Weights of a small spectrogram enhancement model.
Model: 11.2M parameters, log mel input, arch unet, norm groupnorm, activation elu, widths [96, 96, 192, 384].
Training: soap at rate 0.002, 7500 steps.
Data: trained on two synthetic voices taking turns or overlapping, over music, noise or silence, 18.4 epochs.
Rows from block 6, named by matrix and row number. Rows with one number belong to one channel. Each number is 128 + 32 x the weight over its row's rms, rounded and kept within 0 to 255. All counts start at 0. After the name is the row's rms in percent of the matrix's.
# convs0: first 3x3 conv (model.mid.0.convs.0.weight, 384x384x3x3), inputs 120-125, a 3x3 kernel for each
# convs1: second 3x3 conv (model.mid.0.convs.1.weight, 384x384x3x3, transposed), outputs 120-125, a 3x3 kernel for each
convs0.288 097 [158  35  83 117 173 132 130  97 114 135  95  90 131 131 149 145  42 107 149 120 113 159 124 133  98 131 144 101  82 130 135 174  82 171 134  39 143 180 132 129 117  87 117 186 124 103 180 159 158 143 141 147 114  90]
convs1.288 104 [ 77 222  99 165   5 142 142 101 120 118 167 101 132  86 163 171 109 121 126  86 138 109 161 105 113 147 190 127 167  93 162  77 168 142  88 171 120 127 130 129 143 117 114 127 179 100 168 112 152  89 180 126 114 133]
convs0.289 094 [161 145 136  26  77 105  93 148 118  53 150 184 137 102 166 117 131  92 101  85  99 127 176 153  77 135 143 100 108 123 131 126 180 125 155 134  84  58  92 137 175 128 125 149 174 117  74  67  67  97 111  71 125 133]
convs1.289 106 [201  64 123 141 144 203 123 145 195 158 107  97 150 108 125  97  97 183  95 185 167 148 106 131 115 104  57 132 106 175  94  74 201 154 140  60 133 102 145  93  83 173 114 100 108 183  59 124  69 156 163  85 132 188]
convs0.290 098 [157  94 150  83 114 139 162  83 152 122 159 133 119 135 133 180 114 130  74 114 121 161 148 146 115 111 103 152  93 143  67 178 126 159 146 234  90 151  81 154 155 109 134  94  98  98  84 157 147 137  63 115  94 127]
convs1.290 100 [ 94 198  66 139 133 203 119 189  89 129 103 138 125 148 143 143 129 102 112 138 137 151 139 126 122  71 102  91 203 114 104 119 126 164 129 116 127 162 104 144 115  86  76 113 159  84 231  47 143  79 176  77 145 137]
convs0.291 091 [ 91  93  96 115 139  70 109 136 143 107 108 142 132 111 141 141  81 137 105 133 105 165  83 137 110 226 122 140 162 139 149 132 102 133 134 102 156 118 130 143 100 142 111 185 107 114 160  86 173 120 127 125 103 147]
convs1.291 086 [ 50 213  92 164  21 139 108 178 115  60 209 132 160  79 111 172 115 142 191  62 117  63 150 134 144 137 165 129 130  89 163 108 115 121 110 189 157 115 111 118 156  91 117 119 149  76 173 135 171 107 148 117  98 147]
convs0.292 090 [135 152  98 227  84  94 107  75  73 144 134 188 135 108 119  79 170 112 108 151  89 124 157 125 211  94  91 143 145 103 116  81 140  90 145 137 165 134 147 122 167 143 236 125  88 107 132 123 125  88 136 159 176 116]
convs1.292 081 [113  58 153 136 187  61 179  84 175 183 125 137 152 119  86 188 110 125 121 172  66 157 109 174  88 133 149 149 124 130 102 147 179 133 136 122 151 134 108 139  87 199  84 160 177 143  91 172 117 159  74 157  95 167]
convs0.293 095 [147 111 163 128 126 153 171  55 128 170 102 124 113 137 106 108  41 154 143 145 145 117 104 181 143 138 105 149 105 190 115 134 121 189 124 171 222 131 112 117 102 148 172 138 105 129 136 160 123 145 133 138  71  99]
convs1.293 094 [ 82 152  99 125 117 135  55 248 127  86 168 163 169 104 109  87 153 151 151  89 120 129 152 149 180  92 124 121 162 102 103 163 115  79 150 180 182 105  78 113 150 119 169 112 105 130 128 117 152 126 125  90 164 127]
convs0.294 124 [152 108 118 126  83 167 149 116 139 148 104 115 118 117 140 223 124  70 126 130 157 136 145  92  70 134 151 131 171 109 150 118 161 139 130 168 113 186 130 117 135 120  97 128 210 120 123 172 136 125 141 146 114  82]
convs1.294 122 [187 132  70 114 126 117 157 204 128 169 170  57  85 128 135 145 156 102  80 103 180 149 121  87 136 102 132 154 115  76 138 162  68 115 167 154  95 114 187 182 111  47 113 100 123 120 106 155 110 138 123 122 150 112]
convs0.295 101 [150  60 173 174 112 144 136  75 117 167  92 182  60  79 115 137 154  95 130 114 112 151 131 141 148 109  76 153 120 150 153  99 105 132  55 161 120 145 135 186  94 160 149 135  95 106 153 155 137 112 120 152  81 116]
convs1.295 109 [ 83 132 188 157 139 113 125 214  58 133 130 124 154  78 148 149 182  59 139 135 122 107 156 126 127  40 188 111 140 131  94 164 117 140 190  70 115 115 107 119 144 108  83  79 210 113 124 140 128 129 114 127 146 117]
convs0.296 131 [164  93 184 152 123 147 177  42 104 140 108 145 150 150 127 108  88 155 121 125 118 127 106 101 113 128  58 111  74 176 147 108 164 157 103 123 137 151 103 151  95 165 163 162  88 129 139 135 155 132 116 159  87 124]
convs1.296 137 [ 71 193 153 164 127  93 110 237  81  66 190 123 144 122 115 118 189  70 191  90 105  76 139 131 121  41 179 109 130 105 110 181  76 112 181  92 199  89  76 118 129 104 117  95 158 118 131 148 139 139  93 102 170 102]
convs0.297 116 [ 99  86 145 136 154 118 136  65 195 151  94 157  77 132 137 181 160 122 134 120 114 157 111 124 141  72 114 178  91 139  96  83 144 147  86 162 169 138 123 144  90 117 141  62  89 147 155 152 156 115 130 106  63 154]
convs1.297 130 [ 89 137 154 148 147 150 130 221  32 121 114 143 114 150 123 114 188  76 130 158 126 125 151 128 150  55 127 103 176 123 117 132 149 114 192  53 124 166  86 154 119 113 123  66 173 122 157  97 149 100 145  95 167 114]
convs0.298 111 [103 119 152  86 133 149 120  67 184  90 120 103 117 119 171 170 130 154  65 177 148 129 110  89  94 125 107 120  61 135  85 113 111 127 167 178 118 161 164 172 117  95 103 126 120 180 116  82 162 114 114 148 107 192]
convs1.298 112 [ 70 197 133 135 143 184 119 226  62  94 106 147  80 154 175 160 143  70 155 145 148 140 122  73 106  68 148  50 189 155 102 138  93 162 162  99 126 148 127 117 135  75  89 111 137  96 193  90 126 101 170  99 172  91]
convs0.299 089 [131 145  74 104  90 185  97 114 169  72 143 138 110 113 131 120  34 130 133 151 149 118 142  95 139 138 119  53 113 134 121 162 146  76 115 172 184 127 137 105 125 113 139 205 105 121 135 115 139 109 108 119 181 101]
convs1.299 083 [129 190 120  62 161  36 159  74 142 109 206 116  99 166 126 125 122 127 158  39 117 136 126  96 101 162 151 140 167  94 175 167   0 115 143 112 109  85 192 204 114  84 150 178  66 101 113 165 113 182 129 148 118 109]
convs0.300 101 [146  98 135 128  95 123 177  85 111 159 130 160  98 173  93  92 109 159 133  86  97 110 101 165 116 123  80 141 124 178 160 126 129 146  92 124 105 113 103 144  87 103 174 133  76 123 136 139 177  96 146 151 117 106]
convs1.300 102 [ 79 160 129 180 126 115  83 194  96 102 158 113 143 101 148 186 162  62 160 144 110  66 143 147 103  83 178 145 109 132 118 128 120 143 173  65 175 128  86  81 145 172 110  70 185 125 121 136 144 103 136 137 119 132]
convs0.301 084 [112 106 136 145 147 132 131 115  79 145 111 137 163 181  61 148 125 159 109 193 115  86 147 159 165 164 145 120  84 127 120 105 148 130  96 119 144 176 129 124 150 134  94 241 109 107 143 164 149 130 144 161  95 195]
convs1.301 073 [ 81 153 100 126  96 102  69 209 127 131 201 139 142  90  79 140 151 150 174  64 117  84 162 158 151 107 129 111 135  99 137 180 111 109 125 158 172  96 118  73 153 131 150 137 172 115 156 134 132 118 109  57 161 141]
convs0.302 126 [117  38 216 125  98 126 142  81 146 112  62 173 108 123 125 112 175 126 109 174 125 157 106  98 106 156 125 110  92 129 118  71 197 131 128 132 113 178 141 146 119 150 104  72 169 128 105 140 115 132 137 131  88 120]
convs1.302 137 [107 106 202 131 154 106 139 255  76 127  85 153 132 137 142  85 183 105 108 161 124 137 135 123 148  37 116 101 138 146 109 153 122 135 201  40 112 167  94 128 116 115 131  81 119 144 100 138 124 152 112 103 151 122]
convs0.303 085 [143  87  92 151 132 138  60 170  95 128 123 123 128  90 117 146  67 121 126 210 153 107 102 151 163 143 109  73  93 129 164 139 109 141 112  82 136 102 152 175  73 155 117 154 125  82 148 148  93 162 178 108 117  68]
convs1.303 079 [135 157  93 164  36 120  67 161 185  92 179  90 202  59 183 146  99 135 154 117 109  98 170 120 151 111  99 149  96 138 164  81 113 125 109 202 176  49  89  65 222 131 115 120 149 143 101 136 108 154 164  83 122 156]
convs0.304 093 [188 121 159 124  85 148 182 125  65 168  85  89 142 104 127 150 123 133 160 125 114 127  57  87 119 112 106 134 102 132 205 126 101  93 129 168  81 106 142 167 153  70 132 126  66 134 108 146  91 122  91  97  86 103]
convs1.304 101 [104 144  91 121 110 145 156  88 122 166 135  97 105 116 130 216 111  69 103 112 150 122 103 149  90 122 191 149  90 132 120 115 152 170  98 158 116 141 177 114  81 125  46 121 217 110 146 138 152 101 134 145 120 132]
convs0.305 083 [145 123 192 144 119 144 183 121 111 201  80 146 111 143 101 116  88 133 102 147 110 118 151 136 145 138 135 163 127 109 147  75 140 137  94  71 128 151 144 169 129 103 118  93 128 137 106 202 152 144 164 187  58 147]
convs1.305 081 [ 64 113 170 127 158  68 107 206  64 134 149 117 122 110 118 126 184  88 139 119 161 124 121 147 152  78 182 160  82 116  87 186 123  85 219  84 127 110  78 173 104 176 106 101 172 116 107 180 119 156 102 110 158 101]
convs0.306 094 [125 164 111 157 135 113 168 135 115 110 120 147 142 170 136 119  91 161 175 107 168 109 165 122 113 135 104  94 154 114 162 130 163 149 131 123 164 164 147 143 145 102  77 165  80  97 126 137 145 125 112 126 148 126]
convs1.306 088 [113 233  68  99 102 131 132 109  80 113 195 114 145 155  89 114  96 164 137  61 131  91 129 166 129 144 130 161 165  74 160 139  44 111 100 161 141  65 173 128 154 117 136 146  94  93 154 119 132 113 164 126 148 108]
convs0.307 089 [ 90  89  96  89 153  75  60 116 170 127  94 135 127 154  94 125  37 112 116 121 126 136  88 154 162 192  82 156  42 160 161 151  83 113 126 133 191 134 133 142  37 183  99 163 106  85 164 118 125 116 147 113 153 130]
convs1.307 077 [120 160 128 130  49 189  84 144 128  60 186 136 197  71 163 120 125 132 160  91 117  86 196 123 144  91 110 124 103 137 143  99 141  94 111 192 175  55  78  51 195 117 108 117 140 131 146 133 152 101 122 116 112 118]
convs0.308 102 [142 101 220  70 193  75 139 116 200 125 160 147 146 110 167 218  99 140 103 164 131 148 129 146  54 141  77 138 141 171  87 184 130  82 134 219 107 125 125 137 121 149  67 139 135  96  87 117 136 144 113  64 104 135]
convs1.308 107 [110 188  85 142 108 246 111 175  82 108 152 116 108 136 137  78 138 165 125 101 198 157 129  80 133  93 120 135 149 156 157 111 111 126 140  94 112 125 175 127 160  94 154 113  82 116 138  82 117 137 177  81 180 121]
convs0.309 104 [168 106  75 175  77 121 206  79 135 218  93 110 101 123  64 122 184 132  96 104 136 116 120 140 134 108 136 173 148 137 149 103 136 149  79 112  73 161 159 135 147 108 149 103 111 101  78 109 155 123 128 152 106 131]
convs1.309 113 [112 165 113 158 162 136 163 168  67 155  88 104 124 142 141 176 167  33 110 156 131 124 112 127  74  61 208 124 158  88  97 143 123 158 153 114 114 172  98 119  81 108  37  88 214 112 150 124 164  97 123 109 170  95]
convs0.310 097 [129 101 147 155 109 121 161 113 168 143 114 183 166 142 105 101  72 148 114 139 130 130 184 133 154 191  67 170 185 105 121 116 114 112  50 100 152 156 122  69 140 124 162 193 130  96 145 126 105 152 112 132 140 107]
convs1.310 082 [137 232  77 159  92  57 122 102 127  92 197 120 144 141  88 128 100 149 153  37 129  76 109 161 118 191 169 125 158  77 162 117 100 102 118 158 142  73 161 108 127 152 127 154 106  98 150 117 187  98 139 146 131 132]
convs0.311 097 [147 140 112  82 167 188 131 118 143 136 140 115 104 114 121 131  68  93 175 160 111 143 125 114  85 155 176 104 101 105 120 165 135 119 151 142 156  85 134 143 120 130 109 150 160  96 101 146  99 144 176 180 138 101]
convs1.311 088 [141 171 131 155   0 146  79 131 161 119 185  94 115  98 178 173  58 144 101  91 110 169 144  78 125 197 119 159 103 126 157  74 151  89 132 176  73 130 129 143 134  64 149 184 120 121 159 119 126 112 153 139 103 141]
convs0.312 091 [168 112 124 118  81 142 111 150 147 111  97 109 142 159 125 114 152 121 161 119  93 138 167  81 118 107  70 175 139 153 190 124 107 102  76 200 106 113 165 133 159  73 155 113 132 126 129 112 147 105 111 174 128  57]
convs1.312 089 [144 160 178 114 111 114 170 120  93 175 119 134 105 135 152 172 129  60 119 165  73 129 104 153  89 106 199 113 121 143 123 153  79 158 153 113 103 112 167 157  85 103  53 128 208  83 164 150 135 145 108 189 110 116]
convs0.313 120 [132 157 164 130 120  67  89  77 183  99 175 197 115 120 138 135 103  99 166 104 100 134 117 119 119 160 129 130 101 159  83 177 128 134 149 124 174 119  84 132  81 158 109 155 127 166 135 132 134 120 153  87  71 205]
convs1.313 136 [ 99 162 124 111 117 194  74 220 147  89 128 132 165 105 120  45 175 164 141 108 144 106 123 130 155  81  72  97 139 130 130 128 105 100 148 134 164  96 127  67 166 133 177  82  59 133  91 118 117 144 140  97 162 128]
convs0.314 074 [106  93  95 182 199 143 104 118 106 156  84 102  95 126 205 129 104 132 109 158 125 141 149 159  78 149 174 170  56 124 146 112  54 119  88  84 122 163 146 109 139 143 117 114 156 118 111 156  93  75 130 117 141  68]
convs1.314 058 [120 131  96 134  96 136 112  96  60 159 162  89 119 118 135 117 158 117 125  99 100 135 179 120 123 178 183 172  96 104 164 115 165 109 111 203 105 131 132 174 164  27 252 169 170 141 138 128 147 109  93 177 155 130]
convs0.315 120 [135 144  66 138 125 111 109 213 111 121 131  87 126 113  99 112 196  86 139 135 115 110 184 156 157  84 159 113 135 122 151 123 101 128 180 109 126 108 141  67 106 157 148 109 133 138 137  55 129 134 120 157 218 111]
convs1.315 132 [158  80 194 117 149 135 186  96 190 166  55 150 132 120 131 157 120 129 104 204 105 126  89 142  95 104  87 107  68 194 157  74 174 168 123  91 115 159 100  96  82 175  85  77 157 144 109 144 109 116 117 164  80 169]
convs0.316 076 [116 151  93 139 198 130  83  57 133 133 101 115  77 153 167 151  78 135 153 117 211 162 125 139 101 117  97 130 119 106 141 115  89 156 111 158 128 139  99  27 143 165 129 162  88 191 106  87 133 181 119 152 131 104]
convs1.316 058 [ 77 181 116 133  31 136  84  60 126 123 189 139 154  92 150 147  89 157 130  83 114 117 197 131 151 166 138 140 146  88 168 141 163 111  98 190 123  84 125 134 185 139 209 190 159 115 169 115 154  97 136 154 111 147]